Weights of a small image flow-matching model: activation squared_relu.
Rows from block 2 of a small image flow-matching model, named by matrix and row number. Rows with one number belong to one neuron. Each number is 128 + 32 x the weight over its row's rms, rounded and kept within 0 to 255. All counts start at 0.
After each neuron's rows are labels from the 100 images, of 14976 (inputs lightly noised), where the neuron reaches its highest value: "lies over" is the class under the peak. Only what is clearly more common there than usual is listed. The data: simulated fluorescence microscopy of cells. In brackets: how many of the 100.
# fc1: MLP up (model.blocks.2.mlp.fc1.weight, 1024x256), inputs 0-85
# fc2: MLP down (model.blocks.2.mlp.fc2.weight, 256x1024, transposed), outputs 0-85

fc1.724 [144 101  97 146 103 189 149 103  82 104 143 117 173  66 141 117 104 113 119 121 150 146 138  76  58 116 175  57  68 181 117  43 107 123 104 178  68 157 122 108 140 158  97 169  77 154  92 142 129 127  89  75 155 183 156  80 174 102  92 115 125 134  84  88  97 158 101 129  70 121 168  83 152 131 107 171  68 113 102 188 100 204 146 161  77 120]
fc2.724 [135 126 125 125 156  64 141 188 121 106 128 141 140 162  76 104 149 185 144 114  71 143 171 159 170 160 108 188 154 136 135 180  89 130  99 124 138 106 117 129 191 109 146 154  86 126 121  84 116 150 176 110 108 113 114 161 121 141 146 133 199 125 193 146 120 194 115 106 114 161  84 113 104 139 114 152 123 124  84 173 114 132  85 145 175 152]
lies over: cytoplasm (99)

fc1.604 [127  78  59  67 167 123 145  97 140 140 168  79 100  77 151 114 170 150 157 171 115 151 172 100 146 125 144  94 168  94 115  54 102 119 156 144  97 128  92 135 155  71 179 115 178 124 169 165 112 107 185 168 132 164  95 141 100  73 118 125 169 149 110 129 103 113 151  84  97 145 129 131 120 142  91  61  94 119 134 111 128 125 126 162  91  79]
fc2.604 [149 161 156 119 148 114 139 167 184  81 140 136 140  92 133  91 133 108 131 181 124 121 177 125 103  83  90 126 136 140 149 169 129 139 104 165 179 131 105 114 120 117 164 117 110 126 136 173 113 165 144 167 103  94  96 146 159 112 144 134 116 165 166  74 124 204 104 120 107 120 133 174 162 139 144 143 104 102 128 122  92  91 174 114 162 145]
lies over: cytoplasm (66)

fc1.20 [157 100  67 130 104 147 167  48 160 109 129 129 151  99 149 181 158 143 121 127 117 142 119 128 111 119 138 116 146 165 150 117 194 166 158  90 137  68 151 117 147 137 154 124 159 120 102 104 130 145 103 164  85 112 155 112 175 224 162 109  91 102 138 173 175 134  99 175  73  78 167 127 131 127 155 117 107  64  78 101 135 153 171 154 104  66]
fc2.20 [103 143 175  81 130  89 104 116 161 173 114 197 157 182 171  47  98  76  92  88 128 102  93 110 112 113 198  96 135 167 123 108  91  88  56 150  71 141 117 148 116 103 141  80  83  83 181 125 120 122 144 120 118  76 115 135 164  68 144 170 185 119 116  86 108 142 177  82 127 153 150 175 147  88 133 143 132 101 188 144 160 116  99  98 109 123]
lies over: nucleus (44)

fc1.722 [191 137 157 169 139 168 161 135  92 137 139 103 134  95 123  64 124 147 179  97 117  88 135  91 112 120 105 162 178 127 110 148  86 117  80 169  91  50 100 106 138 112 118 123 121 115 146 195  91 133  97 108 125 115  99 130  74 135 147  96 151  86  80 102 149 160 117 135 162 109 131 139 119 134 128 158 119 118 145 133 136  79 158 144 155  68]
fc2.722 [ 76 130  92 138 148  93 120 138 163  96 120 149 127 184 117 188 111  88 143 162 170 108 112 176  99 171 150 104 121 128 115 189 158 167 128 118 192 181 172 115 140 120 178 131 138 164 105 156 138 125 201 139 140 111 154 106 163 144 116 144 125 166 141 165  89  80  94 120 119 157 159 130 128 156 110 111 148 130 108 162 160 114 106  93  94 158]
lies over: nucleus (53)

fc1.599 [160 137 153 146 125 170 160 145  83 105 163 139  91 113 146 128 161 161 143  85 185  81 135 116 104 134 163 124 161 137 102  71 124 123 125 162  94 151  59 150  49  99 187 100 117 136 126 117 151 127  94  99 106 111 139 122 104 117 119 176 164 158  72 120  98 168 120  94 118 146 133  63 184 207 127  80  71 171 138 109 146 102 149  71  88  77]
fc2.599 [138  57 117 133 136 128 133  65 144 123  94 136 152 131  99 167  64 128  50 171  71  88 121 163 123 172 108 104 104 149 132 106 112 107 151 133 162 101 138 108 115 147  84 116 102 157 102 116 146  96 154 182 111 154 167  98 140 153 127  83 116  86 144 163 135 108 139 157 150  88 162 152  97  56 217 136 203 114  38 130 127 138 154 123 132 196]
lies over: cytoplasm (86)

fc1.559 [ 99 120 111 160 129 186 214 104 118  86 144 127 161 150 110 148 191 149 110  99 139 145 145 195 158  64 143 157  67 153 170  91 128 115  98 141 153 134 144  93 121 125  98 113 114 114 158 160  77 147  93  83 167  66 139 154 161 126 172  68  90 124 153 143 153 142 137 118  59 184 198 137 123 121 165 137 127 122 120  92 163 159  96 151 113 141]
fc2.559 [165  84 139  68  98  51 122 159 133  99  88 173 171  99 161  86 155 140 156 200 115 121 136 121 189 103 141 148 144  94 134 120 140 133 106 179  46 128  85 152  90 143 113 154 167 127  92 134 142 118 168 136 103 168  97 153  91 130 128 155 177 123  83 132 106 115 146 185 152 115 146  75 135  81  58  72 104 109 128 152 133 140 104  80  78  88]
lies over: nucleus (97)

fc1.679 [115 132 100 120 111 127 105 134  67 157 132 108 163 113 119  74  85 118 138 186 139 147  96 180  98 120 140 138 167 106 184  46 155 143 127 126 172 134 164 126 126 103 127 133  90 150 167 110 123 129  93 116 150 141 104 133  66 157  88 137 122 158  27 129 114  95 122 129 179  72 126 130  56 125 162 123  91 107 119 127 109 131 128 157 124 129]
fc2.679 [133 166 138  98 146 137 207  99 152 113 111 144 140 103 110 164 130 171 132  93  93 150 171  86 170 127 131 109  99 118 116 189 111 127 138 130 156  70 104 126 144 115 126 139 140 101 143 110  82  68 171 146 118 149 193 124 156  70 109 160 129 142 207 160 135 140 146 133  86 191 116 113 173 130  99 153 184 111 175 125 152 149 120 110 145  81]
lies over: nucleus (38)

fc1.116 [ 96 148 129 123 132 130 144  84 204  99  65 126 163 141 124 138 145 153 129 125 150 164 136 155  75  98  99 163 191  88 116 166 131  94 154 129 139 102 137 148  57  95  89 127 171  49 163 112 168  86 134 159 170 117 125 115 128 124 117 133 129  87 151 136 103  94 135  60  80 126 150  99 153 114 170 119  98 155 172 151 118 133 102 115 124 103]
fc2.116 [116 123 118  62 120 163 118 147 150 134 225 146 118  50 154  97 132  98  73 124 105 147 122  34 136 129 139 144 113 114 164 120 120 126  73  99 111 109  99 138  62 139 158 149  84 175 101 103  96 238  74 127 158 166 105  85 119 116 131 132  94 111 107 111 145 171 184 111 150 127 164 162 125 160  68 114 163 110  92 149 135 149  87 131 178  78]
lies over: nucleus (56)